config = dict(
    arch='transformer_decoder',
    model='autoregressive pixel model',
    dataset='rendered landscapes of hills, water and sky',
    train_examples=145000,
    image_size=20,
    horizontal_flip=True,
    levels_per_channel=8,
    vocab_size=513,
    width=192,
    layers=6,
    norm='layernorm',
    norm_position='pre',
    hidden_act='gelu',
    mlp_ratio=2,
    head_dim=48,
    fused_qkv=True,
    bias='none',
    qk_norm=False,
    layer_scale_init=0.1,
    parallel_block=True,
    inner_norm=False,
    positions='rope',
    tie_word_embeddings=False,
    init='lecun_normal',
    residual_init='none',
    optimizer='normuon',
    muon_scale='spectral',
    learning_rate=0.0098,
    momentum=0.9,
    nesterov=False,
    orthogonalizer='newton_schulz_5',
    adamw_lr_other_params=0.0028,
    max_steps=14000,
    batch_size=128,
    epochs=12.4,
    lr_schedule='wsd',
    decay_fraction=0.3,
    final_lr_fraction=0.05,
    warmup_steps=280,
    weight_decay=0.07,
    adamw_weight_decay_other_params=0.05,
)
Rows from block 3, named by matrix and row number. Rows with one number belong to one attention dimension. Each number is 500 + 40 x the weight over its row's rms, rounded and kept within 0 to 999. All counts start at 0. Numbers have three digits each. After the name is the row's rms in percent of the matrix's.
# q: attention query, key and value (stacked) (model.blocks.3.attn.qkv.weight, 576x192, the q third), inputs 0-191
# k: attention query, key and value (stacked) (model.blocks.3.attn.qkv.weight, 576x192, the k third), inputs 0-191
q.134 096:528465512419485517456494541480486474495499565544543531510503531533495468528423397414510520457462544542493494478529521473515482508494446608470550445486507474570532586488505503444493551490394485494501482534580508507539445476500471492509452500436529519535494466510505550574465509525559525454430508422540512586453500514505471489538563512526405514554532503557520511568450546449481474510506504511525494565514533442530583467497499507470510404472507459506495531587482570495557517457505465524528484475518532527451517449528443490556506556489481493427438460487538511497457480540482494441
k.134 102:511515552533428504514517488509516535554469434530426495633513485483547481500537486490502478492512432400575543551480507530508467535576493518593532497477567448484510464499509483506458543528515460506510478528407541447480539466511555479489544539423462438534444507490497516482502548512428409502517554524550507472532497423528472522481469486545504482439511532524517485457501415511520475496522513546545516488455441490550506531558481506451518442494513481515502493513586438486564416524444401514451433487506521541485478449493499490497491497542554456532526538546536530554560514451451563483
q.135 093:551524443573557479550484457497473484497558584583533435477488461432437524412472527493519478458545450529504503463577503532567549530543436499501481494484462531520602474505472424398458552518551537482473515431430474490430505465545525529487527533542513435501491439527471568511561526511468522515542552507532535423504516520508514460509384539474526492500439490479547490557528542487511496431524471522504478554452467482526550487523471502463575504479495508520501475453516499564464457469500549457540492491533568511479511527452474430505561468501485581509516451524521436491528552507478478513
k.135 089:551513451455592575421501523514535549466503434502463518526452538516484466443608469483484532462420518520452483522496436467532519528491474478564519545501521512431563570535502494516514501529468408412542498566532490510557473546439490548552502419527494448485534583502425474516553519517493468457437391466503490473468512512526523521484498569467504560537490487510432501484473498504511536508516492558488498485524524622450456492511526461525427503478421501543535494491430518517479497513527516458448548465520456506476491493569514484477521435495504533504482544522468534540443517464563546468
q.136 104:445457474456544472490459456592444470460559492491511498493514531525489482490594481430514410459444524466497482494491484497454534469486534521477485494495479489517522548445496541488457527560527532526589516573548520451513464511439524476520457480500536506520532518468527521522556490529535540438507544429455559638474469593502517474495583458505508551483566492525448558495533446472535490495514501445479453526579482423494472477524506453432563519518550459440565533512480533474488487447436518424494550479512508507498501506543491536476476514506475594527495471463482408554504464561475446461
k.136 094:456493485538538437515455441551481513555494515532465538499540482463512449413507497465475466541462488557492546546489552545469576504516464427530538503442499434534481503544547509515478442558512552463523503462412564493502463612558439427519481518520514489493497506520445615451530475498449469492529517517543481474472513534510471517519482470476497485490502494484455551488480490445506472542487530527488534513412471420516423453520536505513475518575523568489549508414443509532469518560515478432522566548581425507467535525493456538541527506508505459541473518530436442521579500541457551450
q.137 084:455427470436471597505559497552559435524396523481461516510476544543515475509538421385507479525443496470506556509510431519432433540497445527515494465472507569507437469558483478461517458501458452527460430491497506521527556466464520577548517527461502494485527510521507511582500561536565563555573474512435516483500512511507495465518454565496507507496512511565561459468528495508498497539559498479478490432517464518511429459473526498483461582496490449530573470548457518481520446521466457529447552452496489428433490518497519521462462506534517440526509494594515488507560477477492558530
k.137 099:498430579462510479570521490451430554486498441464515441497519535417535430492476476470530564437558451485490445523581506512481567492518481492514445465496469494433444473494462519444485551490505526524495501467523501473421497505588448495471486443537502541500474454529581564529517495504474502500455547511443514502471462531568530491427581544517550501449458540534472531518498522525551460536424481460503524487477497486479445478452524492512517539505504433462499513451488538564511562504487507461510457479476509612564438573489541528531499534441471416524558539585506525433534492516493428500
q.138 091:545531513472520423456515544490476554552520572495466544531545522439492455568527456498532522507511472490485446469509527485515521486469418461513467483484486542620494515530468434516459561474486539442503511478495511573534555455555562563481430511498522566457509472566479410469612491475486503521479508513576451530577559478520476514470510510454517485454507512521508537412424464411466550535502518560541501516440486525452530501511538501464454525546484451495482515488419468528513439549389504526462473467464522508463507521586501522474483533527463500503485470553470527495463530504435439526
k.138 093:494525510479469548557414494397494481424453510492530491497521516443534437529479501486494487506529529487470472514522506504454497495436594532514451474526507529467443416518491615496497533558501547481493491489385481427484521441524524524507508490500541486490452457509541466478503519403568478483573478492464556544508499462522468487532536486565491548589465442510556536498466533587559554481507489488446452545464504541547504477529500509482503498525475495512498534475516513499470454518548524556563527467448429471522551508450460418483562513532513462557567488450450467477510475558553588437
q.139 093:507566476499461507547510504441536433485484468471517568460526482410488507509501506496483496544457484478540467548524548521518572508568575479566497491536503512499521456495534502495508562526483411449424513463439584518423475437537406448534505502480513605548461511502511460539531457493484420510489504506510562458561520522486494521459470421525471407453486507486532470525588524454502544474507444516513482487495543545478467544610512532510486497480521463491456418512475521471454474443443560542496496551444569506565550546464493528414484512542540498436430485499488481509520503494483522493
k.139 092:573508472484462478499475550499571585503521538528512500461470496542447464559484468513491547466443559514490425524513558554531517509437407523468454494563485476558551455472444486535444517538458476495498560546482507484516484584460449497499555540483500544533464546554489447427444438454443516508469531466507417523467380511442541542487523493478470508487576496604587512487500558403515509507473516557508558429470438500523469526515464473494496460509502471539486475499424459532481552445571498496467539485548436515504486496494481486516497517463528449459521538517528534503456515469515532557
q.140 089:558479572474485488439522468484483506546425469438548490542470521513451499477507461409499572513460513492450556531512512483474500489547435551479432522468528487484513477585462564416587532520545512475468491487485527495435453570475482543522545454463501493473485497560488471566533492538502505478482409479556498512486445503490477537502543520492505522474537486522500470541480391480508426432541428460491478529500502531500535475515569484533546546493481418485464578508509482555495447585475508545480427491480586533528482462520457578524465471507508525429411477496444545528510570541499551518
k.140 095:474467496501467488512507440525478550488478454526534460477460506496551419511463532504535560487460439498524503471538581448461555560434477550533468486553527545471443552481508496493475573574463514551467505509484450500553482482507559518481493506539527498480525480484428568502453525495483489528471513559581487516485488535517497512491522508410504462484368503500495462566530524480507470467469529525408483485547522516521519530505459495477400459494418481532520488465448570572585441448471576588452479527513528459463560469531516473553540528456480477433502452516551471497431494483472589492
q.141 090:497496512466536494489479573517468473589491483495574466459513534526452448446527472503573512494537485465489475487577462430565495519499506552423469517447529509494461470476462479545492484468526457481536529463463465431483451521485584535472491515455417492511534524561515472450435527483582516492545416488522588469509496583487512464555549422481478448514489487471513463585456458516493513435499530535474565470534513525512496532548477511455496601467531522530544496500500496527516458543502526428557538416494456484527505471545455535546503486538532398591470502467482443582483492500517516557
k.141 093:478430484528509548488479419492536420481515490500452498570444511435498434514514493491460494480493465560504455506493499526471549549532504444517470555446532452541457572517415464525460464502377572503527498520499464530435549465519477566480436502528565563479524488465490476497508552521504449453488571553431513516482535588530451499485464391490479519487515512540467532481497524440475479553510531521531491475510570446465480551473591522497506480566532470494465536496509551535541524466566495477514527546548542512500473563431508499384543505493503517521480443560540490479528464543532474435
q.142 095:455579477474425517524544516497498506534458485498462521484503465434535536508506530479507502536548533509518519536540578481481520527517473425466466545563504545492458527542513539590468474453472516576473503479487521486529522507518502468506534501479510529562497414506474472454482510429536462544433513464441601488407593526532505498580533416478446471529503475525550482425438473545508407549520476537542472530472487484511587563503501483472442461535483509506490489538514508490509564460480459482441464568451443509435549568486454472458493493514448468466546533496463402515558542489495567471
k.142 096:467459581489537478490462480427532461491460533471540503507536469524519472544458501514494493528482532505448504468505480520465405519547534507414539522548536433534520540483519514502551461561515483507556462478595546512497485570508464395491520499438514467466458521562434559514515503459540525486498539448503389535479471520533492447493465499507464550473492470534485490420572469502365508538477429492541488483466502391483458497446544559498523488518530434458543446570562548498494483440547453530575471514470475501566540470548491541540523522444435501479524457512508481532507494492496523468
q.143 097:464481487474511552439491507492510511538497581514443388519578511530492480484551509499459465501534512547444543488491455486497408422517492450509518517531492469516535537459477504497436486473523419492482552456442613479458465532613525515473488518464538490480522424411475491533563476555507528490500509530572531450502534523477529562526482452567496520488503515547514558468471488487527491521544473570454467456501468453527483515509464479493545492477559534443513540541578462501468486451545502533471556531431454454508547485473532567473430538450517476573546555497460421512486555478519468571
k.143 101:490562431477574451506583555454518504469518485570520475495488576453456501529558597518506548514494497542493392519521460497478502515515496548489485508516495500516541507521414546517462411568466489514513549504492498469476522514447433528562589465535518497504478549438488493450496512447589470532475552494496482522505529505561438438502457483507499520413585489484429558450542465531482475500514550444419454468522516395532453510523569503458541526506499526521495533525501489522528484515481457480504441495470447490545485485565540458591552548513470489543440481513508528518430504476524471448
q.144 096:501582487452523505444496527534508490561473444494510520411455543518505490557559543482508495511530505466493561564446541491475541525587496521463484420525549554536543520502562482476572485547499494486504436500515506468500485494416434431431448512457521516515482500472523461479490495615361499461489446484493502566530556521465493549537473536504519557452526551442469518521509473523488499457463544505456508528477424462500490426477472487498464482515492518446508477499480534480483495495498517467455602470559407575486544516536616496566453490490497466497505507545468495561506437464474507523
k.144 104:471432541493498503479568522517509522532518459540522457487510539468481486412533473474544468538523490476497492562430505505497422479473523500459486488490493558474491521502524479509436515476514476407498526480477483525432564524497486478551533480463514484523448458482462436532543561505485448486501572464583504500581438651522459492526523482544490470512513573529431509496447473531544519521484578568475492522473478505559471490412511481503483577493510499494507526617469521535478458484501489441489487495518420496469562530513592430502481496513475458608542543497454560430555487464470484470
q.145 088:418465542502438517498479456533487493543491428535523454510527478491555533511453522518513490553488572414525557542512495485493492446536544464461488458518542549510436529559549553479448448472566514497578530516487427541488460400465523496546549439558538456501506505484487461534552514447489467550469472485530472576527503494573539524489410522442576526506496499532498526476511481536507458467493484493470495492477491447500585440524456515516522491445527441444473532473555475521478450473469475552462425510517502505494533531422410602548546507523517532505529501492421537472530531487547477602
k.145 079:483464477533500493468496492517459512543499537427457491512513527493527474465490555499514498434454466510471519505577496461429461512550436524441483467462521412513471493485551485538504576506530496461551506501480499473521469539493508441453476453501531444488510481470546498525542444503488481507573447522525572445529515470507421498473444517584529564459492471554485542499603528574458479453517493542546533550525473513435551452476482519540507468595464477467567411458478477557486510464570500493485492494598458559475600474538483493528531456481567464523440543583490536452536566471452469472
q.146 093:434489472488484563477507481475519528508535545446516539493533494494524518477479537441471524432508486543500488554506461544466533536567480533450498513533553562541442518457437576504535509508518493492528453494541491542488496456418468435449615463515442520532481528523510547589425489571513441461448446452548483503521522451492532479499512550494530506574533527504522459444427481566513529462564556547568512530522482488498493495534453492545512459434496482472488498488546432469464505503506554483463518471506491560533474522557483481565368480524507457465486524523482420531528456440489410583
k.146 086:507457470463536515529443474502460558587455529442481433570440451542447496526512482497495486509499555550495562513563442540474526487487531445474548481449536497534522434562564501528482519581497444595520559488486518482543442534412493531407475440519483455574461481540508495527518482503499526469473473603458454510582492491525450480469455515518531534518493505576510513465473460494487531513518493530556491542472562494484495505555488486421426556505483510525483503525477411496542429488447510508483546523539470525542535486486450504467359489559493540511509498463495544522520487502516538571
q.147 095:540473500509557531534513422459511436524509485467458527494477445474468503458467552495575395490496532487510557521481535478519545495518533446399483488485524499476555463509444512460457583503491493441466587446482612556471498471536516560472438464477490520506483498449569527520540472493482433551468569530540497501517471522466489543533455486516475502458521496433596506602519510492543471451525448543465537498490569506575512459505515489496506464476540471543533472441534469497448464538500473501488462500512442391455528455503386478452517499512527476471534468534524548541540560518559500474
k.147 099:566480455515503488520437501498571440542601504479438472499491500523463553486520568493481462578469458487489485521487508484547490525460585436493541501487487443461484460500492499556514571490541494525552553440485602469584513517448548471418457508459553449486550523520453566514540476461508504519508525560507460529546454480460449470490412546569503566517471483493496512497503555496500489531535441579508518485440501472516499491451501496415529514470491489532515416414501528571443441560469455445501500518537512541555459448498498494515464458515553528469560501420444509552506506518524486568
q.148 088:514515498561498485502505437498474506482403490460573456475471491530514465488506498502495446458452469589615436561471432466463595433506441465486566557494513523493513454487506499536473493570586465494529519513509504523454462515541466442472492492486490479486422555457509461544521585519523463547503569492491505516458506472504470532541513557495527463535485513507619469469463471534546467531539545517487488577497473572454537548425558486419492529557498413444567484464471474542440495466558447529496534491490507477564471478536459463497483523470505485457505544540492558520508506487486427526
k.148 098:536554463444530519463466582469474559472601581525523536511481544504432469471446488462517522523513466480501552571449504550469459466468510546467520474555554491508457529465509492511504502457444490444396464533471528412457466539476541514489484503511477470423498480420540477496454526498470515499562467486500490512437503537527502591516524563500442442525578495518485469477466489500507518474433561544544467424582459502544502478505558542555503433509526590490494455565526519550608532474479500436516466486542441455581512453495484493453506472547513524497517501520525540479460470501523546469
q.149 091:494545488461481448499542554522533517511503506589513432503557514529469529558489527462452453489508502528443449469484508482471526475489440485497502483440486531474540555473518476527442527510539514480514525425474474465542527438438478476499467507486483509555554433527460512511486422422483478472526515515533592572486455573516498542441429488545466525494524490549497592380469556533570519470565511501583487606477499463433473488539531469448478442542547419543511535471517565510487499538581503494461530470458470444451574523550433506535504486504487530520501526501557477492558524537494497447
k.149 091:498507542490489506430476514541517513545425484540441600511476415523552554439529465581528511555451532481502550430545513504502496533415479490543507470525539477492451414527510570468589573514503502501484506550533488455535539545530495430498474488439515519514536493493478513442528561438511498437463489443528498458528548457513508496512561427522453468535483459499442484499518507479434442551454504457512488476550433520478502444541517485542470519481422519599537400565436555479518498559514481495494532557553516515459504508529494521444524443444476507467503472496495516488432435486551517545
q.150 101:488466570492491451477516498521426527497444457541525501570532487444465473468477520425487548549474457521544503461513422519503489483522493543563496535444459560555509489568510562544476463535441510445484574536474519486468523488549514479566537485483514480558576527502509490526563486527499489448513538515478469474471492518471554491574477445446405480561529461471476541524514452471419505469479441558504500439492492458490634553504507488551467517516571580444378486498486470542497492502506475506483436507417590473480548496496501535443555475467492455532443500496571476503519502505520524477
k.150 098:453526497462485554455484486531558478511502501406481511507438567493447594487530535423466515394468532446434525531478482501484529460487469473533508458541464535506439547450493448522466489495423538492493553455502415533506507495416567550509458524511455532572428481501590466513495526521434477526489487488465490523513498548496497532570566520541504543508503399520485531439491558516524551500493491521460465439518525497490527444458462540484461470483525541563456497497491601487503479522512482476439561469501526455548482510526490413477461505491438478551517516462476520609485467475444478568
q.151 099:478480474505569478500548469503440471489466551531459395488503481493505565563481515536519540454523500477459555515560462519528466550488552539581504492459552497510442409429546531422494576486519480476557551496484466511515511542463554503487476461562485448485507531473502466476472431490516489504461417451519575478486580551477432563511480451448479489526459484516542534488475533503427495476493499622543508508479567551476523487510510502493515490419486538516545474441481491511471431490519467525454555524441509492487506470488501430476480519506456577514493526520445570498492529497592551611
k.151 102:498602448497507465519530519522395449519495419495578469481530562489520499473473496484453460489466578483535463471525477488473483521556383478522543541497467587518505495543512578475496499468508508510419540466503404449486530536500519391395539477508483525486486540504506504505483534480472446467506589511521456576518534508527519474515519513521509467510490429494569496520476542482496441514543486500471509533489552522483476489508568518464490485503489483512450480508543531438521572572451429499501558497446565513541517473491457509537407536451564509553450506397520554548489497541479515496
q.152 110:453503499573481527512536537517536519468448507512521490540520478441525577366547518509462539596513513554444492500456496514435543431493525408491493535486506521522588534564528448486461496542495535517520478506513562521520521488493526492540557507537574464516535491449482452481472514502472498499430513419434515391487488562552508530483503507520415556545548517535442509531533477537468465499441458486471506550527495524512566491447493499535518513453529447546487474499534534421499497520472516508518411453483525491489439516460439527490525457473455541552479488489499460491377498514523593437
k.152 105:504534435432408508406462540554492527518483510464576527561524453453465491465525457449457530556491501464521435507507560458510530533526497513445499510482460482434495483494464525500595514400479505536512494503476487553465499480555507451508490541472461479502507531475510435481579554452475462596557527471521502516499449583534507469482488570500487530542560505515447490572547570511467541439508510471447566422379462453454585547458519498521550529515522493511452520530479520496503507488549478464515469507447472528495465464502468449557481445505466497557533464553535520520470432535453520517
q.153 105:541475548472486449439497525572472466456470498547427493532523520484475550387489514559546504487470469505512537526555497534531455419454525486509495469497528475496509440496461514563477487558507420520452519453501474531456504534530489420465586542493441463514561487493541546529479506427528439420513408528581447444486488540489534532533552526531520512551497448482522547591495479425442518520538482452472502520524484420512534469524486433548542427430530442512489446467502587481497563512507534497535474475475537494470473521459493456506498525517528507596498524503474562490528481460490512419
k.153 106:520553509533557488457544535455474461552528414465542405507420487492415502516557443495479500514487456527433449544421446463489475385552513518459518497483414537431524530463482489510548541444505443528521509481546505526476527406507566524504446503480490526511462490491554491562498495490506484548457547468568570523515479479470468557469547550576470505467500498522555481494566500445566470526526512476568515527465504486410509568544493567511485500456489479489548490501547504461552464411558538531481494541474526557510479495455450516528463440475508512585531485473446478540520468471499518492
q.154 102:504548547578609472449443488501492420500505477481513409502480559472510535510487522553467425519495444512498460486526529485436500463473395508465441466576497504505460478492491506546534550479559492494448555447498461594527492504551538438487533426425495547423530505488528496508492530511526485515458481548445516520486576540458422552539500502531417501505509500494468431467434492597507480556539526537518503476471500489467537486594463552542507500411499474497427523496470507454523497496520545499494534537515480526450506543549458559495547506505470545517417527493490562510457518519530572507
k.154 108:548549493483490457552538448565488466490501512522500500443486511524400534462480512564473566508502514484499474512429470516503560523531485499522495502444524585470519508526548528417450510518530506507522467487496458544412515534478484460471448533502501563536511550475511507480492516495569614519524518549439566460569442468554546480487493608543527496529513487511453534481442491462442464552519481436455448474511527494381502587586547501464554500521537508511518513494436488462529502498489537513585418473476420474497549556537512469441528510471473519536446532484472548488510412489517485521
q.155 103:551448515560477449546479515523439549465477536476490471519471488520502557517481496525551523571493465509516471561592533480474417414494507431458499463445480489515501428521511407512522450467520526563557484477547580470461462479460478450474494458485488500495559463534484566473529538465473446451428554455485588495522427529514526499462598494437428488473495494567532471446504517530522513483564511519492494528487486529453508495458532504462492504582473545538599506543448595509490492525551557424487485552502424453504474520504483466458451479479444542447538535492515435488527470521483503519
k.155 102:556545488472488460496447440494490432519569511499521517495550491505500499523500515544512421479439469533456540468426506513547457532438485450518532443435530550574498474514560570468557531496476505540448494445491552490516553525477502541518501593499499512537596512461487439449438508463440492485457524456476513513379471574499490439608502492535530412468471522461466541495471477549561466483473528514494532458498515541562532493491552481477522483515533458516526432446584535579431438498534503510511528436477533480536489450464584479527493484511510472463542492536543462508485458520504473565
q.156 098:506507474528479519493495530481493468491521500435508437507570435487447485509556481506515554462510565541492557466448495444585479545432503485458490552420516570529458534515493472514493511429586487498548525506478545447519457570492585467541486538433458505433487514486514540537462473468497522491505572512519466475592453467538464519621549511532447532450512489494485528475541479507460395588526514467476456513467484527495540535508518490430511478525481457482463496526526498613435476477535493485496447427460520516544498451473534470488448554475449556485562491507488501521469553450450457576
k.156 101:473490489442470516561437493516545504527451498490457459489475526544535426483514529413476486541494520486539527470486532452447475474466509469470491551556479553566435465463531473451447502474490481594519460541514498559484450479467467512460518498525598481477512501536544525430490453534450471525519447480500499486502512429556557512497528475491582488594487495533519421493509486482589497477537477521447490540486553413440508554512518527500485496518455434476573527572482456475527475550516478487456454436420548409533546504511445507517461498512511547503560569501508516553549587525550415475
q.157 105:463545498471518513445517491439500547506467500402517491454541521458527421566606577494492475439482474518520488506514507457533547463565485486507570530511509518534539461443467401506448520564492507548442467500500596579441508507535493546503516452492525460515490468453460404526533543474470496484500433527493509468499546491452456524508513542515542559484505465502575557522509446476540462540468578514470511516513481423544620501452498459475545507393506402513483527520487547515517483455576459526497509500466461544461499486542552439520537527444498483506528531499534505496569512479467476503
k.157 107:503569524466497524544560571509533449545494554548480482450511505506492512453523538535579494482541522546498444491517526520460514476474542495464502502519474496462533535514465481473473563493527511563547515476456534467524536494502468420502482598540483452463503518514428543510589538472479487467511557457468473529537469487427536500477515560487502453519514447578512526499398546445448482542530543456449531502494516395544480505472460462431548601479483506531594566437485549487507519531423485428488514551508518443492474507536569489514543510469456538511482414441545544522446479490454421507
q.158 096:504491564515463521506497508559540439487470430457502504435448528551521553472510414527540488473445472513489559495532498526545499561481552429562518516474559502446487487497474488595522542493511518494511473559496497489378454425490505461524570473518552532560514557392494442515489453520469472466589485507517487491458462541576518507434556402531520523563514473431527536446518468447526524546510466458450497550533529505506506428525520471534500534535568483510519466551473498465545511506520505486522477390483567497493491436490483552485499502505521563477415565524444541501514522484476510481
k.158 096:541508461443498526535470519446505491513495542600502473548539449518459618548468487529490516532533607480541538475487561486530502459483480445497523530475470545493557500455502489506444466448561533517528579552548528453552449473524533475433503506484561454507535468531463493473523490446502458451525481469469489554491502566524402472530516449462515466495474483591465489545456460513488477505503499513480435527486498490372519473525531464484465539551489514429441455466478481513535533485488444545425558546587475502520508514547493501544491548500605497570455449510506563488463462460498560485
q.159 108:495464523527466425438437460506459481478494534568534547481485464495476512500559452495551503446556520570525496487495459516504570481524487519513490505519477501480569555564465505550480511511648500534525447457528500533588576457517475492534508490545469549547538554425490497472537489543538510469526482527523559520489489482503496504434469506490518510505540470489555513460512409599502533487517474471519438552541514561511391559524522519486536562531472472520530478440383449479520485530587432515467419469491440509463481523456564553565455518543516541487485465488473464486507520486473503478
k.159 107:507438486393525489431528556459480493491561466541475515492447435513441520505550514440510490519509527515506537491550567507544504523406501495461500542484515520579526460503530496502459507490515552548479390403560470447473493479540541435522493501499448470501524440555552498524523514556504469542447444501448496503541436570445518520480475486483467529480561521502490476499463502522505442511440418499497554470483545559503425468495498514546490439509442481497543516530487507487530569399458462538474539493549569554562483551545534447457481459486486531503533444551407485537474496513484559563
q.160 111:521509497460515476553555474456491466478479490486541501499555480452475531509500488554520489550553507526524545523448439494484499548474492466568504542443491511435553533490445496555470445524469464486534548527506512535444433437448493508530455476476499550560475417433562488544540480518466474494471465523492462545534559503405511489469464459563536490419547537521543434466500430512550520453483496570559582505584572481472535528569394533468551552507442481495517508449483482513516460536473435519548532505568567556517573529515497477476517514479452588524484467527455448471494539440532473491
k.160 108:498498456538562543466470427515536476490455544531560478469485520515461463536548480498490526540448535498518517472506515507578510464448435474484481498555540510498551546508515447527483467449483498429482504533520523496505464511476563532503529485542516462500471578471467467484427446462425470543452532524467456476512484495472477510512516536416520590480495431495462629492546490550531535517518473472513516501426504427490439521532541434553418488483510523469535444567575548521535465481587434509551532484457462602464474501547463426418489439473443494530514530462453543547525531509480540478
q.161 110:501498448484476482492512487516535522569469580507479531520450476503514513488482556522471408526561545548460509537544490582503471500468496499513550487512456546485588530467486529418489526504504540532509443541504519543497576409420489462457538489561480435510505456529506514506486488447454538535609543532544530420516495581475554500548464471496474475497526567482483500480469491510558426507458494441534468412421560475434451500428500534468441516540387460508481529469496550478572535502488530484546482606507502493491526462481504558501463518439507536549512493504504465496489447442477510466
k.161 108:519519546467504544530508452475457541526504484484493605553600480557481486554497501537493505435531445425517526497523587484549553503482440508540421510514501415481460461485507541519519529477531553511580494492469538537562510498459491486532447501506461513511597477557432570459555451529554402492523522557447451497469511560495472448495521512441490512501491470465425514530543459547505574436454519514402465435513458526545525529543520464562468467436490543502537488524473493504437426545545520501542518456469478481523489495498465436490540500512466426450503502490509430519485488524436495477
q.162 105:498480484457441490454532531465517475464553510468548373489487477490473545486501506510435530465503559563516528472537438514496489485489490473518506553491502538523538519512470520537469503568518503526469425502456580516457554499522464498443541437545500438414420549501504478474577535531529526538507646483518529555457573467471434486537536498451563469471507499499478490538497439471438527523457487452526464503409538526562516566508510475463467412477484534451483477534479538473517565496542560481543542490533560525560584549528526452466459517432477491498463498528466514477498528518470513425
k.162 112:527461515448521447526458487429458493438530483480462451511491465516529471481490572419506522505479510513473480459544477473493558536464480432472490511472472565431487400511480508521498515485495464488428541594485446564465464444573508450473496519513506499553502539531582620492493498467485418459464557575493498537479485501507544525497484515617430581457502499474560514537502415484564548520511504490557467487528536497525525469435483501541452530519467473485440487488477521519476474526442460441464549478499493506471495568542527497415527508503467548444547526513559560464534511533438545455
q.163 114:519467493461524478477479505453496478501568471539516502401527477501506476541516529491467418540498493483479445508517519410534458503473495526494444536510555539495444484517505517515511488411497483511539525564519539468483491514501521463549518487478452526452525526552534543449466489459500516526474551550447490420515609479471491513469509506469464532480573488555428462508453637530479429479470540549445494524599490495525527462465507515493506530498528487510416571531446561489533518460537528471520592509533518531458469530413501466581456530481504530454490452515522530571569490493623490555
k.163 112:513534515472489506451520502620540545477443502432497533598485502484473499506458482507464534461501462466474498528422461618412510467431478479439484493508545460485472469513568474421486597574523533496472437471500470508498515543432474477550540478523565451549494483475421497527549507544519436503482542501498545510590533477468473531506508557580500467484448523488496527443502458531557471554442515522516493512468561500479500475491490484442512588512569497544527576577562460476469396532531486517471514532474421528476508550509467481508475532449501522519465530497505485519503521513454447504
q.164 105:490483433515497404455501487461508520466558567497481540548555449458520544493559510480552513519511504453569455488498510460514544474546466457500524452442490450434453522526547527459475495484462455478483461523539532549493392493446520480480419493532455572483461489510441623491506495526507502502516494501441594431522440496528497549424506558478500567569456447447528535491488495588531428538453451460511446505497525539592529556497496500540524489522493492533572519563485505558464517492486510498451504487547497470426500540567501560480516471520540553527464523476508582486507486450466492466
k.164 106:450463484474482536490520416463461564497485462516496505438435479627482534424448499530529469502568474601488533542493459508477560444416562593485494481495555485465533462565437505570499559484481433525496456461518486549479539465478487495529518564553476493463520488524543477501508562526576537557526439527512521554419529468475486455473577555550521495452547517497513463421464528492567523458547490554491513501500485526501476454533522537497515503391529394472518494484442483492512505499466490497453454536494515505493478518489492490578455466482549543532506471554505482502526551488551544500
q.165 102:473497521480563512499446484485516494556519551416491509498541515586458556494430489479503466489501481536526492542511479453499483428463502521494481605586489502450549553476532525445506525451509480531401527513474459575453474520555490573519508517473471495525533477512540514456444516499449497545482467515451504539460481489475456479451484488501506530513539550476550496536487534499568513486507567513486460485467458483533473467480502534459510432527518513589426465416543445529455555451491553447496411521618536578517585444511551403444465504496546475455490497489475555504526420519524491475
k.165 111:511541528449529517477517493562467545527599571500524468464432404445537505531442537485530499421486531413548506445559487477474475453506505446443526521436535541514542501550481445417458439551507446503517539524522480556507447516441545515509548498490452471541538515512541443517440562476602466564545520534517398491551525439572552431533505567423502542525445468528474488469477460469502510469454508467501427536523485498497464505440515478509539524510526505518523543541497489490554476482544578557519527473530514517460485455462523520492498445476492529532473510541462513536481510434465502442
q.166 121:483442549518447511523484483482444462497467511497439493489475531508473526515460543520499535521494518492509562477425443501462450506549518555494475479556538487479386492494487479477460437439492469485474517469584510507459516485540438390458443490514486448528430498518471521501539476454527509517458478532547493560511480536464542530550485535481592495499531506491548529464468514544469561520514553540397509489502564475554477504526495463612496497559448510531536502416553404435497511487531547524545481463514453473537470522468542494531552460550495481576586522500496590573516495416551479481
k.166 120:492537508467535538534518430522427524482520527500515501540480532432521521527484534513458522496583476593493494405531576439508429533527504502501461550512505530457545499524499458451546478495493549550418509569465490470516465529525524586612572509497450549448537497431501487546517495462517553482505476513515512466457497467476515571510520522534532450469507535447538486508504482570494472553454547433490519529389478477495405467512453556484475492498475477487401497495518521562601520512582534464448509438522548556540540489479533453442465467529483513515513470487536474458552559516506506498
q.167 105:442524487538441516493547515482519547458476513446472523512560516525502464532557522426585492450459487491515521530511551530467454569483423515499471539476469521460493449496490548472434460479490455425559483510524491517487516523478494489580507457438510451500502537483486454401516534515476438441522513469492454471495510445513531427488570470560606489564530400493513500472530515477474484440491487490530455446523484472543499494512537513522593490596434502487478449503558523536485513427508501511488458532518421542564465486476583516522492608493494442537469574479528398476489520469494505492
k.167 102:534421569465500489485509529522496512537489512542515470491467445442543448499475437514491550463447459447532544541571538481584488497528527486494441473512537468426510496489519486450514393455524486513487521392448476479506571534497448528434490550629515483440515525559499478531492513482493492473482408476506505488505547544466517538505554444492495434496511540621598533546521548491522523440472528467486507563459478540485536470497537567470441537425509511508551480465508496493465465527507417483499526476531580476430468537531484497493509507490455475454506453489441565469497444462499482491
q.168 090:473569492451504515465493512548483471460495460385524559410488539480469515472474554543457561430498455505485503462453471487414527534579507476450553528472547491541444552477513513531534519515429551493492529485517455447543521510494518495485455538496533532447511420523516441466500552479394553499577452514481543551508556476538443475542496552536473530537474485491499543473551489494524529464547511517495458509468582447494531451423568503462502410413510478460552462466533536513493474493439498495502542522508477631486502457524545454593523539454513469544482486474530489481501490527498512539
k.168 087:433567508394457508512527486574481559515493491501484511547483527477488476528531520472522555516498617513464538492454560495503513542592445458461488471503516481542559514477556498449515557461550457483491461517457481584490563531452455446454485487475470391543436500487477541608442542571458523537480499543544444533530471486501514486540546482499464473464473471458536447503426463504506508487511467468510550512508469507402478500515504507517485447462519483562522510586526507497476498484465486443486588463511473578500513576523561557532463416485507558449522475512502510460422522501503493494